From a checkpoint of a small image super-resolution model: activation elu, 5500 steps.
Rows from block 4, named by matrix and row number. Rows with one number belong to one channel. Each number is 50 + 15 x the weight over the matrix's rms, rounded and kept within 0 to 99. All counts start at 0.
# convs0: first 3x3 conv (model.mid.0.convs.0.weight, 192x192x3x3), inputs 88-95, a 3x3 kernel for each
# convs1: second 3x3 conv (model.mid.0.convs.1.weight, 192x192x3x3, transposed), outputs 88-95, a 3x3 kernel for each
convs0.55:47 40 34 65 56 36 60 58 60 41 25 46 65 38 60 59 40 24 49 65 54 40 51 38 54 52 25 56 64 46 70 73 38 46 45 45 49 25 33 48 56 42 54 48 44 54 46 46 47 46 51 60 60 73 39 44 23 47 44 45 60 66 99 19 45 69 32 29 45 64 36 43
convs0.56:44 46 71 63 41 59 42 24 26 77 48 66 74 34 59 52 34 58 40 33 32 54 45 46 54 83 67 50 56 62 46 64 41 37 47 38 49 62 69 60 45 52 39 25 93 52 36 56 52 38 83 78 73 77 45 44 72 38 15 52 34 52 41 34 38 37 37 57 37 53 42 48
convs0.57:53 63 44 39 44 42 33 51 72 65 39 44 35 50 45 64 76 50 58 39 40 45 54 59 52 45 57 57 54 61 83 48 52 78 41 72 46 53 65 54 45 48 47 58 41 56 30 21 64 29 23 53 51 22 39 42 38 55 30 32 50 34 37 70 52 47 59 65 62 60 64 56
convs0.58:50 47 28 70 55 39 73 70 19 46 53 42 69 38 52 82 62 75 43 45 50 42 42 52 66 67 72 52 46 54 50 44 40 40 37 50 55 49 30 50 38 33 49 59 35 36 52 47 45 50 62 67 55 46 46 58 60 38 58 62 51 66 31 56 63 63 37 56 48 52 74 56
convs0.59:43 51 43 37 51 36 39 52 54 49 57 60 42 35 62 30 34 47 64 45 35 71 57 62 41 56 52 67 59 44 23 31 35 42 40 51 45 47 42 47 59 61 57 68 69 37 57 27 33 38 49 58 28 49 52 15 62 31 75 80 20 67 39 50 33 47 30 43 63 43 80 64
convs0.60:72 52 43 96 54 18 59 51 28 74 54 46 72 39 32 49 49 19 66 57 42 75 51 59 68 40 68 45 51 59 67 38 64 85 47 42 37 58 69 56 58 66 47 47 39 32 54 38 46 64 53 55 58 39 63 38 42 42 38 60 64 42 80 49 41 44 30 61 59 28 52 62
convs0.61:39 54 38 58 42 27 77 40 43 23 16 46 37 44 61 58 70 58 58 46 42 52 45 51 61 36 36 68 77 70 43 90 58 63 50 50 51 45 41 71 48 39 64 65 48 51 61 36 58 54 41 67 55 62 77 76 68 61 43 26 77 44 33 59 67 47 57 54 40 40 43 23
convs0.62:33 37 43 50 20 59 27 29 60 62 64 70 62 51 37 36 23 21 67 36 66 66 28 53 55 28 31 58 48 44 53 41 34 34 32 44 46 43 54 48 48 55 40 59 52 44 14 10 45 47 33 62 76 78 45 40 43 56 57 40 39 69 55 55 53 56 47 44 43 66 69 68
convs0.63:52 68 36 45 60 50 76 65 64 58 28 58 73 33 65 63 51 77 44 43 54 56 48 50 40 59 50 62 54 47 62 62 52 53 46 60 64 64 38 66 57 38 44 35 31 67 44 40 27 37 31 43 49 56 42 46 31 12 56 52 50 72 60 74 95 75 50 50 61 25 39 50
convs0.64:52 45 51 49 44 44 45 60 32 74 73 72 51 51 58 52 51 69 42 65 82 40 43 60 39 44 45 59 78 37 36 55 58 15 34 56 65 60 25 41 58 41 56 45 61 61 36 39 48 30 61 58 42 43 50 35 14 51 52 26 63 60 24 45 47 43 38 40 26 68 27 53
convs0.65:52 48 52 43 48 43 70 22 53 49 42 43 34 59 50 45 85 48 35 29 50 47 56 66 57 48 41 37 59 76 34 51 72 69 61 37 50 38 48 46 38 62 45 41 45 69 59 48 52 52 50 50 59 86 59 52 45 58 70 55 52 69 62 47 27 44 44 47 44 48 41 51
convs0.66:85 58 39 61 51 36 47 38 31 52 42 48 44 52 38 41 39 37 38 50 43 46 56 59 61 45 59 43 50 65 25 47 73 51 60 66 43 66 69 53 54 45 52 56 54 52 62 77 40 37 65 43 34 66 39 58 45 53 67 48 64 61 47 47 68 64 54 57 70 64 49 38
convs0.67:47 56 58 60 61 39 47 36 27 58 56 55 62 45 51 47 52 61 45 38 46 81 52 33 75 50 46 58 29 44 57 48 62 53 37 53 44 79 52 46 58 71 45 57 45 35 59 59 29 57 61 29 72 70 19 66 71 43 60 60 34 58 81 33 50 77 45 61 56 53 43 80
convs0.68:37 37 49 23 40 71 77 87 80 56 42 26 43 52 44 60 75 69 38 75 65 32 55 51 45 55 39 45 58 61 46 50 29 54 76 58 47 53 47 42 56 58 41 61 71 53 75 39 64 49 72 73 52 66 43 64 39 24 57 48 52 50 64 50 36 53 60 36 38 35 36 46
convs0.111:16 44 79 45 75 59 55 67 71 51 55 50 62 66 66 62 74 64 31 41 80 25 47 62 31 49 51 39 49 69 42 49 65 48 60 78 56 67 50 38 69 63 62 61 48 51 51 45 54 46 25 55 28 63 44 58 52 60 52 66 41 56 83 73 62 67 55 49 53 57 53 59
convs0.112:15 30 78 47 61 71 67 72 59 25 51 45 48 55 74 67 65 63 56 75 76 72 53 63 52 48 43 80 69 41 59 54 34 55 76 61 59 59 35 34 45 41 51 58 60 17 32 78 21 47 54 41 48 55 64 45 47 46 47 27 39 21 35 78 67 78 69 67 66 45 56 38
convs0.113:48 56 67 50 52 53 48 34 48 56 49 68 52 64 60 54 49 55 58 69 58 55 73 59 24 59 68 77 59 66 58 36 51 74 58 40 37 43 35 19 37 48 45 56 55 67 56 68 49 29 57 43 31 38 54 58 79 54 29 74 19 31 62 71 34 62 62 43 64 48 49 54
convs0.114:59 31 32 58 29 42 44 48 48 47 35 62 59 39 52 63 47 45 50 51 44 39 59 57 54 51 59 26 45 57 51 68 54 55 50 32 71 63 50 68 63 49 78 56 46 44 35 59 16 37 13 32 68 40 25 43 66 46 47 44 60 59 49 25 49 55 58 89 71 52 69 52
convs0.115:60 52 57 46 41 71 24 27 50 45 67 64 16 46 70 33 46 72 53 29 39 41 38 83 46 54 60 73 44 51 59 29 42 41 33 43 55 37 42 41 49 28 35 36 38 58 35 19 55 43 34 33 45 55 62 47 67 70 49 62 52 44 35 61 42 55 46 24 59 71 32 58
convs0.116:61 71 74 47 59 73 29 48 58 62 64 57 69 77 76 44 34 45 59 66 38 33 38 33 47 25 28 44 42 69 35 31 55 52 51 55 61 53 46 66 67 32 77 79 53 35 50 43 33 37 50 69 58 50 51 32 58 31 42 59 58 70 67 58 59 42 56 55 52 51 41 46
convs0.117:58 51 47 66 50 61 50 78 78 50 49 58 70 78 54 48 38 38 46 35 67 35 46 76 46 64 54 43 82 77 58 79 52 55 45 51 65 44 42 54 49 40 40 34 31 73 57 71 66 54 63 45 44 68 61 54 57 67 63 53 70 37 36 43 33 57 54 47 51 60 37 55
convs0.118:70 22 30 55 32 08 66 35 60 70 52 54 49 43 40 38 51 72 63 64 58 49 46 33 47 45 33 68 56 57 72 44 57 70 71 67 75 61 79 58 59 58 73 48 54 36 26 36 34 24 25 40 32 52 31 34 38 67 59 66 59 53 57 41 47 57 74 49 46 56 66 51
convs0.119:79 50 44 43 27 67 48 62 58 55 23 38 34 29 33 63 48 83 28 29 59 59 34 52 54 57 40 76 58 52 68 66 76 38 58 67 60 49 34 30 68 45 45 57 56 65 38 54 44 49 36 42 40 26 62 55 77 37 30 41 41 40 51 46 48 34 48 59 58 43 37 43
convs0.120:40 49 66 26 44 36 36 41 61 54 53 49 74 57 48 82 30 25 29 43 41 20 27 50 43 37 00 63 69 76 63 58 37 47 69 46 56 44 55 43 33 41 28 52 42 33 46 31 75 53 26 53 47 39 46 64 54 52 43 44 46 42 80 26 64 63 56 62 63 50 68 67
convs0.121:38 56 49 45 42 27 37 41 26 42 47 40 67 48 12 49 38 35 58 62 16 40 46 15 50 37 44 58 86 87 62 57 95 56 25 49 47 60 60 35 55 67 37 49 64 55 41 39 23 65 60 65 69 54 47 62 60 30 35 55 59 46 41 34 65 56 48 37 52 53 51 76
convs0.122:47 66 46 43 51 48 27 53 72 43 46 13 39 28 14 51 43 37 54 60 60 57 50 52 77 66 56 64 48 38 60 57 71 49 64 50 42 36 39 47 36 22 49 60 55 48 51 27 34 40 23 41 49 34 37 43 38 45 58 65 65 61 51 33 57 70 23 49 43 03 32 34
convs0.123:54 42 34 53 27 30 50 41 56 45 37 48 35 41 63 56 41 48 68 54 54 63 74 54 33 38 57 52 59 46 46 51 37 58 58 59 65 64 50 53 52 58 50 48 63 46 45 49 50 49 73 51 62 82 27 66 43 45 61 46 69 80 51 54 52 55 63 60 63 51 47 38
convs0.124:47 52 42 57 47 43 48 50 75 58 68 30 73 58 51 64 53 60 50 53 50 42 49 70 77 61 67 53 50 65 71 53 59 74 46 45 45 57 53 42 41 52 15 38 51 59 12 29 54 48 63 73 28 52 79 70 77 26 56 75 36 55 50 47 67 47 34 53 74 54 68 48
convs0.125:49 29 54 40 32 66 49 46 54 48 53 27 48 54 26 79 41 33 24 38 39 52 54 53 80 85 73 43 35 30 39 34 56 52 40 65 44 54 76 38 35 49 32 48 44 75 60 66 82 48 65 45 31 74 63 58 52 55 36 69 47 57 88 46 18 28 43 44 41 41 44 32
convs0.126:47 45 32 77 54 39 48 31 20 66 52 46 51 39 73 61 64 64 43 41 51 63 32 57 53 49 66 75 47 39 56 60 32 50 49 52 38 46 52 41 57 59 52 56 62 65 32 25 79 60 20 86 59 35 65 61 34 69 64 31 57 54 27 52 56 42 49 32 61 38 50 51
convs0.127:44 18 55 34 42 42 26 49 50 44 31 33 76 54 29 65 60 48 30 40 42 33 59 39 55 53 46 72 44 55 46 52 54 40 55 66 44 69 47 53 42 28 59 49 34 60 49 63 23 56 71 24 53 53 61 61 27 44 40 27 46 27 25 41 40 48 37 73 32 40 59 55
convs0.128:64 46 45 61 64 55 48 63 84 56 55 56 28 34 36 45 35 34 45 20 40 50 21 29 62 33 17 38 31 53 30 40 42 00 21 35 83 45 40 45 47 81 46 45 60 57 52 46 45 67 53 49 40 42 46 64 75 67 30 59 63 49 10 38 55 62 52 58 61 61 63 64
convs0.129:64 41 44 28 34 60 49 29 26 81 57 36 66 44 55 59 65 68 25 66 64 17 47 40 34 24 29 44 36 36 43 41 72 61 64 52 27 48 41 54 64 63 62 68 52 34 42 28 52 48 16 34 45 34 30 40 39 28 42 39 39 50 65 56 63 61 43 51 68 54 56 71
convs0.130:17 58 66 36 71 40 52 47 56 65 53 58 64 56 64 15 35 45 24 22 54 42 31 43 49 30 53 70 53 44 53 67 58 52 68 54 38 60 54 42 36 64 52 53 40 04 40 28 46 44 64 81 49 39 57 56 70 33 35 56 55 50 39 51 46 51 58 74 63 76 65 52
convs0.131:36 71 58 50 50 38 60 40 40 54 53 47 05 41 56 32 66 62 22 53 32 36 52 43 37 63 62 51 33 30 68 48 50 63 39 54 32 57 52 42 53 60 55 47 62 68 71 33 63 35 41 54 42 57 69 56 53 59 28 29 52 25 27 38 27 56 80 43 53 69 49 39
convs0.132:45 58 48 59 29 37 49 62 40 32 75 31 64 58 25 39 41 47 37 27 31 64 40 51 71 65 53 50 49 52 35 29 38 48 40 37 63 63 64 53 53 52 64 30 45 32 48 46 73 51 73 63 82 78 54 46 70 66 12 54 55 38 29 41 38 39 65 45 30 47 25 25
convs0.133:52 36 40 28 37 56 47 63 38 19 36 12 55 56 70 64 71 71 70 31 53 39 43 45 46 42 32 65 64 40 43 30 30 47 17 55 53 38 47 64 55 44 68 62 71 35 56 55 28 57 57 39 63 46 32 32 53 19 27 43 28 52 64 60 43 52 55 57 57 72 46 69
convs0.134:54 62 41 52 55 64 65 48 64 60 55 56 56 42 35 76 72 46 40 27 52 35 41 39 55 41 59 80 42 51 65 50 48 59 46 36 60 47 43 35 43 64 39 32 44 50 63 65 61 54 53 47 67 61 32 40 50 60 47 47 11 49 61 41 47 11 47 40 24 49 58 56
convs0.135:49 52 79 49 75 68 36 72 81 65 44 31 57 56 30 52 54 49 56 43 45 64 32 20 50 66 40 62 52 63 80 68 39 68 57 18 40 64 58 27 57 69 41 76 58 34 48 46 23 51 61 23 28 48 41 36 52 46 49 71 40 48 39 84 68 77 55 49 37 29 42 47
convs0.136:55 49 31 33 51 47 22 62 50 56 35 35 62 57 42 77 49 36 70 74 45 40 31 31 59 68 50 51 36 51 40 50 49 53 62 76 72 54 65 48 41 35 43 47 57 45 43 72 33 54 56 51 64 40 80 62 65 35 47 60 57 65 62 51 59 34 36 39 51 56 67 50
convs0.137:51 67 92 54 72 59 44 45 22 64 64 33 49 60 44 15 20 44 31 42 79 63 53 45 47 21 35 60 34 49 54 49 65 33 43 39 60 53 42 59 32 47 47 58 60 52 78 45 64 70 50 84 87 39 62 51 48 45 64 43 47 62 67 34 21 60 50 57 60 45 66 64
convs0.138:46 39 90 46 61 82 22 40 75 48 54 74 41 37 81 18 05 51 66 36 23 57 49 33 62 45 37 47 55 59 26 60 40 42 38 42 46 60 68 49 43 45 48 40 65 37 26 76 47 29 66 45 46 78 53 68 69 57 48 36 47 59 41 66 42 18 28 49 28 29 33 42
convs0.139:58 45 53 26 60 29 48 62 56 75 65 32 77 47 16 60 44 22 42 56 26 64 73 51 53 62 58 47 40 58 63 61 51 80 75 42 49 50 49 53 47 27 49 59 41 41 54 38 50 58 38 38 52 29 46 76 38 51 50 64 45 33 34 64 52 48 64 47 58 81 56 33
convs0.140:56 64 37 55 61 54 40 56 29 54 47 47 40 43 33 52 83 68 24 47 45 34 46 44 40 49 46 39 21 41 25 28 64 22 46 81 55 53 51 59 49 50 48 51 39 77 57 53 69 62 46 39 38 39 78 85 42 69 51 38 53 36 36 60 54 39 71 63 50 57 57 52
convs0.141:66 54 48 53 58 59 49 30 72 28 55 55 58 55 35 71 40 41 21 12 42 48 49 61 65 58 45 65 58 50 58 30 39 42 19 48 42 22 29 61 43 51 55 35 48 72 89 60 24 44 31 19 56 59 96 52 49 81 35 66 61 52 75 52 34 60 47 44 41 28 65 37
convs0.142:50 52 35 48 73 24 47 53 38 41 62 45 36 57 33 32 55 49 39 56 31 66 50 49 43 45 41 49 40 68 55 76 78 71 83 81 32 45 57 38 55 60 36 67 46 53 59 45 77 59 40 53 28 18 75 36 73 71 51 74 73 45 52 60 51 56 52 47 27 58 48 34
convs0.143:35 41 56 42 51 56 71 42 40 66 60 60 67 40 46 55 56 72 54 62 58 60 76 73 42 34 52 25 47 56 39 36 43 59 47 48 53 56 59 57 53 69 49 49 59 44 09 24 33 62 28 38 36 52 30 24 10 51 54 43 78 71 65 33 37 54 50 43 42 55 56 73
convs1.55:37 38 42 51 53 32 64 80 55 53 59 47 57 55 42 55 45 50 60 54 62 51 35 79 77 61 66 44 47 62 50 52 47 56 50 73 40 50 23 52 50 63 73 60 69 52 66 60 50 57 55 44 49 48 42 54 55 61 68 54 80 70 56 51 62 64 43 65 63 44 74 91
convs1.56:63 70 45 55 52 42 43 44 54 50 62 57 54 61 45 35 73 47 29 33 44 50 70 61 68 77 54 81 63 60 61 44 47 40 52 42 42 60 63 43 50 37 36 55 26 32 34 36 40 49 35 45 49 28 55 62 71 57 77 62 41 63 74 49 38 59 54 38 47 62 51 49
convs1.57:63 76 93 60 61 78 57 50 61 54 55 60 59 62 78 80 74 59 37 46 53 48 45 60 53 40 36 35 39 28 41 32 38 47 61 54 46 43 37 40 65 59 32 38 56 46 36 30 61 74 43 54 56 53 78 68 66 66 62 39 66 50 50 36 44 37 29 47 34 29 41 32
convs1.58:64 37 47 53 43 47 65 50 47 46 43 34 50 56 42 48 50 67 44 35 29 47 56 49 59 54 48 56 59 49 58 62 47 34 49 39 59 37 45 60 64 48 71 54 44 36 46 41 34 50 57 37 55 66 38 34 45 26 39 62 23 60 53 49 40 61 47 54 52 43 39 32
convs1.59:20 47 57 45 43 67 48 56 58 60 52 65 38 30 57 42 54 77 86 85 52 65 75 29 61 56 32 66 52 45 64 45 66 54 73 61 27 26 28 30 45 69 56 59 30 30 54 57 40 52 72 69 61 48 71 44 45 58 46 56 77 99 55 40 72 69 45 66 47 55 48 71
convs1.60:69 47 35 64 44 39 39 41 43 73 48 50 79 61 39 64 57 44 31 60 52 32 51 40 58 48 31 61 53 43 39 64 48 53 55 52 64 65 61 37 39 59 50 56 70 41 40 35 34 42 59 53 46 77 04 48 55 20 50 63 27 66 62 36 55 62 38 41 53 69 68 56
convs1.61:54 66 55 66 58 63 69 72 54 42 46 24 40 61 66 39 68 71 58 61 25 65 59 20 62 71 24 52 57 22 38 28 62 20 31 45 45 38 62 47 40 29 55 52 74 33 29 52 44 31 62 68 42 47 71 69 39 77 59 49 60 24 36 42 53 52 49 62 63 55 49 45
convs1.62:48 40 60 47 63 47 78 61 62 61 53 50 56 53 39 38 38 37 55 70 44 42 77 53 39 43 32 27 50 74 68 67 48 39 42 59 61 65 72 37 44 45 58 41 65 40 42 55 49 48 60 75 70 49 65 56 54 58 58 41 45 60 47 42 45 55 59 53 63 51 52 37
convs1.63:52 31 44 42 27 57 53 48 50 37 56 55 39 54 46 56 76 63 70 54 66 34 49 62 45 51 55 37 69 50 67 50 46 68 42 43 70 66 63 53 47 47 64 32 31 42 47 46 58 52 67 41 55 63 36 32 41 44 30 69 58 43 45 42 41 60 39 49 56 35 46 42
convs1.64:49 32 63 50 53 56 62 53 46 17 44 52 56 49 67 37 34 27 57 58 63 58 62 49 20 23 45 47 71 99 36 61 76 47 40 62 43 46 51 51 60 62 75 43 39 81 88 75 46 58 61 41 46 63 84 43 47 53 47 53 67 59 45 66 67 46 92 56 57 72 44 43
convs1.65:38 44 28 47 30 35 51 57 43 69 52 55 64 60 81 62 60 74 70 64 60 16 38 45 41 54 47 41 41 25 28 52 58 15 65 62 77 59 45 29 56 47 34 43 52 28 40 61 41 55 47 55 52 51 36 30 44 47 38 44 56 54 43 63 57 62 60 59 41 54 59 53
convs1.66:77 70 48 64 43 25 35 18 28 51 49 78 47 59 70 49 53 58 31 50 55 38 48 65 50 47 60 64 58 48 51 53 59 27 40 56 49 47 45 61 56 53 55 44 60 55 62 46 50 53 53 46 50 52 36 37 48 33 47 52 27 49 56 54 55 38 44 45 26 46 36 27
convs1.67:22 39 49 00 42 39 11 54 50 49 51 29 61 52 50 56 48 66 56 52 43 50 59 63 65 61 64 65 56 52 34 55 38 39 51 41 22 36 34 26 27 42 75 53 52 31 44 55 52 54 56 48 61 74 19 39 47 19 38 46 12 41 65 53 63 67 35 23 71 16 45 83
convs1.68:31 35 45 31 49 52 36 52 86 40 37 27 59 54 46 65 34 23 59 65 61 40 40 44 46 39 54 69 44 25 70 56 51 48 23 53 49 44 43 43 33 63 84 66 57 58 41 46 28 32 31 45 17 36 41 49 48 48 42 60 18 14 33 88 62 73 68 43 36 68 49 47
convs1.111:37 49 58 41 50 59 22 58 53 42 44 18 28 58 40 60 37 29 54 49 79 34 39 73 21 56 68 21 43 55 52 61 58 36 45 46 51 42 37 45 42 50 43 24 51 45 62 47 55 41 48 41 52 40 27 42 28 41 40 59 66 35 60 50 32 33 80 44 65 42 42 54
convs1.112:39 41 58 43 41 55 49 53 64 24 28 28 32 44 58 46 30 50 69 72 82 61 48 31 67 56 27 55 33 30 75 35 32 42 24 26 50 47 46 45 40 43 47 52 46 36 53 54 43 44 89 45 38 70 93 63 58 99 65 74 67 33 59 36 44 32 37 36 34 29 24 27
convs1.113:55 69 58 35 31 45 32 32 43 47 48 29 33 26 50 50 44 41 46 41 57 25 27 43 37 18 38 44 24 25 49 50 36 30 28 15 67 47 49 59 62 73 71 58 65 50 51 51 39 56 58 36 29 28 30 60 73 23 48 61 02 17 30 42 60 36 39 69 40 30 62 41
convs1.114:50 58 57 52 52 39 52 48 56 57 45 53 70 62 47 56 77 44 42 66 43 39 49 64 62 55 61 63 68 63 45 38 48 31 51 59 37 40 23 44 29 41 58 30 43 48 47 60 61 80 72 36 73 67 19 31 38 13 44 63 13 59 60 43 51 55 38 40 49 27 57 54
convs1.115:54 57 51 35 51 47 54 51 53 48 45 65 57 60 71 34 37 56 62 53 82 34 69 57 64 78 48 50 42 42 51 50 27 46 75 51 67 56 41 60 41 42 46 42 49 32 38 58 48 48 45 59 46 47 53 46 40 46 52 55 69 76 62 68 55 31 60 68 46 53 57 40
convs1.116:54 53 64 49 48 51 21 40 31 54 47 48 35 19 31 47 52 46 43 46 49 53 56 60 21 29 39 58 46 47 49 55 52 43 71 50 47 34 32 51 38 52 46 41 50 52 42 51 50 49 49 69 62 74 35 36 28 58 64 47 54 43 47 37 46 38 49 50 58 51 49 59
convs1.117:54 64 64 53 43 39 82 37 60 48 42 41 55 22 06 35 43 26 45 45 61 29 46 44 24 38 39 63 56 48 51 34 49 35 41 54 77 80 64 60 60 41 55 45 48 52 60 77 21 23 38 09 04 18 70 40 43 42 38 34 63 32 28 66 76 65 54 53 53 54 54 42
convs1.118:54 51 59 52 53 64 54 69 32 59 65 52 67 52 71 73 63 70 58 60 49 51 60 61 33 50 36 35 21 31 40 50 37 39 48 42 57 64 54 53 36 54 38 23 33 46 62 55 42 54 64 60 77 78 71 51 46 50 40 33 63 80 66 56 42 41 67 59 32 44 65 50
convs1.119:52 42 63 44 70 57 67 63 51 41 51 58 53 33 65 56 59 47 36 40 46 40 67 29 50 73 88 29 35 55 47 46 49 72 58 52 49 50 49 61 45 59 47 47 46 43 53 47 49 48 44 34 49 39 39 47 58 53 61 55 40 46 31 42 71 60 42 50 63 60 37 56
convs1.120:47 47 51 57 54 40 53 48 61 62 72 32 45 44 13 45 31 27 52 62 57 54 49 54 38 37 62 61 31 48 47 40 70 18 42 60 47 49 61 39 58 41 48 69 87 68 46 47 76 38 16 69 30 40 26 41 34 41 52 40 22 37 39 39 55 63 47 54 47 33 47 51
convs1.121:64 62 49 53 36 43 29 36 43 59 70 60 78 63 48 57 51 69 50 43 48 81 52 67 71 35 43 50 50 53 29 53 54 32 34 55 35 47 50 42 54 42 53 62 46 42 37 41 54 44 57 73 60 38 49 40 35 54 53 59 53 43 51 25 56 47 36 58 65 43 55 73
convs1.122:36 38 64 40 34 36 45 24 36 35 52 85 51 55 67 32 18 38 63 61 27 46 55 41 76 54 59 74 45 34 54 42 44 64 47 38 32 67 58 28 55 73 49 60 44 42 66 54 61 61 48 27 40 53 54 29 23 34 30 34 22 61 53 64 68 57 57 65 72 67 46 50
convs1.123:45 29 47 66 48 46 58 62 59 44 57 68 49 42 71 38 62 60 39 44 50 31 21 50 64 58 67 52 35 41 68 38 69 99 61 76 17 50 59 26 41 43 26 26 53 49 43 47 70 48 52 52 57 68 68 40 47 95 61 69 99 67 63 47 31 34 33 38 28 42 57 56
convs1.124:50 67 44 52 51 55 47 45 48 42 52 48 53 46 24 67 37 52 38 55 54 46 56 61 49 28 43 54 39 22 35 52 45 35 40 29 51 43 51 49 54 73 46 50 70 31 50 48 23 62 33 46 69 48 54 46 61 41 47 69 26 34 42 30 54 37 20 39 34 39 39 22
convs1.125:44 61 51 36 55 50 52 62 73 54 45 34 70 43 44 69 56 58 33 33 45 43 43 39 74 65 55 53 52 31 50 62 70 66 67 62 59 39 58 52 53 53 22 38 49 51 63 60 59 48 21 43 41 37 45 36 47 36 69 47 52 70 45 57 56 56 62 63 45 66 71 30
convs1.126:50 53 55 59 63 30 54 57 46 37 65 48 35 66 56 26 52 53 79 61 67 68 43 57 66 57 62 24 15 22 72 41 39 82 72 35 21 49 49 45 61 59 31 57 49 55 37 22 62 57 19 71 60 41 75 49 50 89 57 27 97 50 25 38 38 44 48 45 36 56 49 44
convs1.127:66 39 63 48 64 57 52 60 52 55 72 45 58 43 39 56 63 49 44 31 46 34 35 65 38 62 72 20 60 33 28 41 41 20 36 17 64 43 38 50 56 44 49 29 51 52 25 51 70 40 41 74 84 47 39 59 42 57 56 27 66 54 36 58 40 43 84 49 66 56 58 63
convs1.128:16 24 42 40 62 69 31 41 46 43 57 46 40 66 55 49 39 35 65 50 20 90 66 44 43 52 58 59 45 75 65 61 76 65 82 61 63 64 67 27 57 29 39 47 40 46 49 27 41 31 32 58 72 70 74 47 49 63 53 34 28 26 33 53 41 44 43 46 47 30 40 60
convs1.129:57 58 27 54 66 22 29 37 18 71 62 51 70 66 37 49 43 38 57 62 50 61 57 79 53 47 56 78 63 74 33 59 59 68 59 54 43 30 38 43 31 36 34 36 46 46 69 74 56 63 62 76 64 69 27 50 58 32 50 65 39 66 87 75 74 73 51 44 44 45 56 27
convs1.130:55 50 70 71 39 57 33 40 71 47 54 68 68 44 63 43 48 54 39 35 49 54 60 47 27 49 39 36 23 44 47 29 33 36 30 58 40 49 54 40 67 46 58 55 54 77 56 54 79 54 73 88 62 88 51 54 60 65 71 73 39 34 37 42 16 29 30 41 26 70 64 35
convs1.131:74 62 71 76 45 61 74 46 53 40 52 88 46 54 92 34 10 46 36 53 49 50 44 47 54 50 57 57 66 47 50 32 28 63 48 30 50 55 49 46 45 53 51 47 35 60 62 46 73 65 50 54 39 43 76 70 50 78 54 50 60 47 51 56 54 44 56 45 30 33 55 37
convs1.132:69 45 26 51 54 35 52 48 52 65 52 80 49 38 61 45 48 57 48 35 54 41 68 58 76 66 61 46 30 66 56 52 52 42 55 64 66 57 47 38 34 46 49 44 54 13 13 15 38 50 55 48 45 55 57 53 52 51 74 42 55 75 56 41 44 37 56 60 49 51 58 49
convs1.133:55 53 54 57 65 56 81 69 70 41 45 55 45 48 51 80 71 66 63 51 67 52 51 63 53 62 45 52 51 55 66 66 72 59 44 61 27 39 34 52 47 31 43 47 55 41 23 44 46 39 65 52 50 59 52 50 48 65 67 62 61 63 62 40 49 33 45 48 47 63 46 70
convs1.134:53 40 42 46 37 42 45 36 56 46 30 37 49 70 32 33 71 36 35 49 51 64 68 67 57 56 55 70 65 42 47 58 56 62 51 10 60 74 62 40 48 48 64 51 51 43 16 69 55 44 64 32 34 57 38 86 75 44 51 58 49 78 62 45 47 57 72 60 66 72 55 76
convs1.135:32 39 59 43 22 46 42 46 44 55 62 51 54 49 54 54 38 50 58 51 67 75 62 61 50 37 71 53 42 37 49 24 35 27 27 40 46 19 45 47 40 59 41 35 60 53 56 84 28 37 43 54 69 47 48 70 59 21 66 59 27 52 46 50 67 69 70 54 58 29 43 26
convs1.136:46 32 55 53 26 50 70 68 75 55 60 31 52 49 42 55 50 67 38 40 40 62 59 48 45 35 45 40 32 49 60 56 53 45 50 58 54 36 29 55 54 48 36 49 43 84 38 18 42 58 59 22 45 40 29 25 38 26 38 60 29 62 31 42 36 56 52 67 66 72 48 35
convs1.137:57 55 47 31 43 45 18 58 52 51 70 75 58 51 75 65 55 52 58 67 61 70 46 39 40 51 44 46 60 69 50 61 51 35 61 66 48 52 40 56 73 53 63 73 48 51 38 41 39 48 27 44 53 39 33 50 49 67 39 52 42 63 61 48 49 36 44 44 57 47 70 74
convs1.138:66 47 61 75 32 41 60 49 58 56 71 76 49 65 63 24 20 33 50 47 27 55 57 40 50 64 30 78 62 56 76 48 70 70 31 62 42 60 61 51 47 35 31 60 53 38 49 54 53 39 50 50 59 50 43 27 56 57 48 30 52 51 51 52 37 64 69 51 87 73 80 68
convs1.139:63 55 66 90 41 70 56 22 36 56 58 46 75 51 47 73 30 36 24 33 28 32 19 31 57 25 47 74 41 43 52 49 65 64 30 41 56 36 57 78 56 54 64 54 33 59 51 58 51 19 34 75 30 29 61 89 71 40 47 57 45 17 57 55 59 51 58 47 48 61 60 48
convs1.140:33 40 29 51 65 48 37 49 38 28 34 35 70 47 43 62 49 50 58 52 44 64 38 28 28 37 51 16 33 84 57 76 67 76 99 96 73 70 69 57 65 59 29 09 26 41 29 46 57 30 47 65 55 63 62 47 40 80 56 43 84 56 39 71 39 50 46 25 41 23 23 75
convs1.141:38 55 85 60 56 68 56 61 42 39 34 44 55 37 72 38 57 55 36 82 53 34 69 57 31 63 54 49 57 40 41 66 67 37 58 77 49 53 29 52 47 59 47 79 78 59 81 66 51 46 56 54 05 18 41 57 58 47 59 30 41 69 56 69 58 64 79 61 67 56 54 44
convs1.142:62 41 51 52 26 42 47 32 48 56 67 84 81 62 63 69 62 85 29 44 35 44 39 24 54 59 62 49 00 18 41 28 40 75 66 68 74 76 79 58 68 76 22 55 72 63 50 35 63 31 22 64 57 59 54 47 39 41 32 39 69 62 61 40 36 32 33 29 35 23 22 64
convs1.143:51 46 46 57 78 68 23 55 64 54 54 61 50 68 64 46 61 80 53 64 65 64 30 43 52 58 60 48 66 47 43 49 55 63 65 71 46 44 31 40 47 46 32 39 31 62 70 65 63 48 49 73 93 51 46 46 51 42 49 50 89 85 76 42 50 52 38 61 55 61 60 70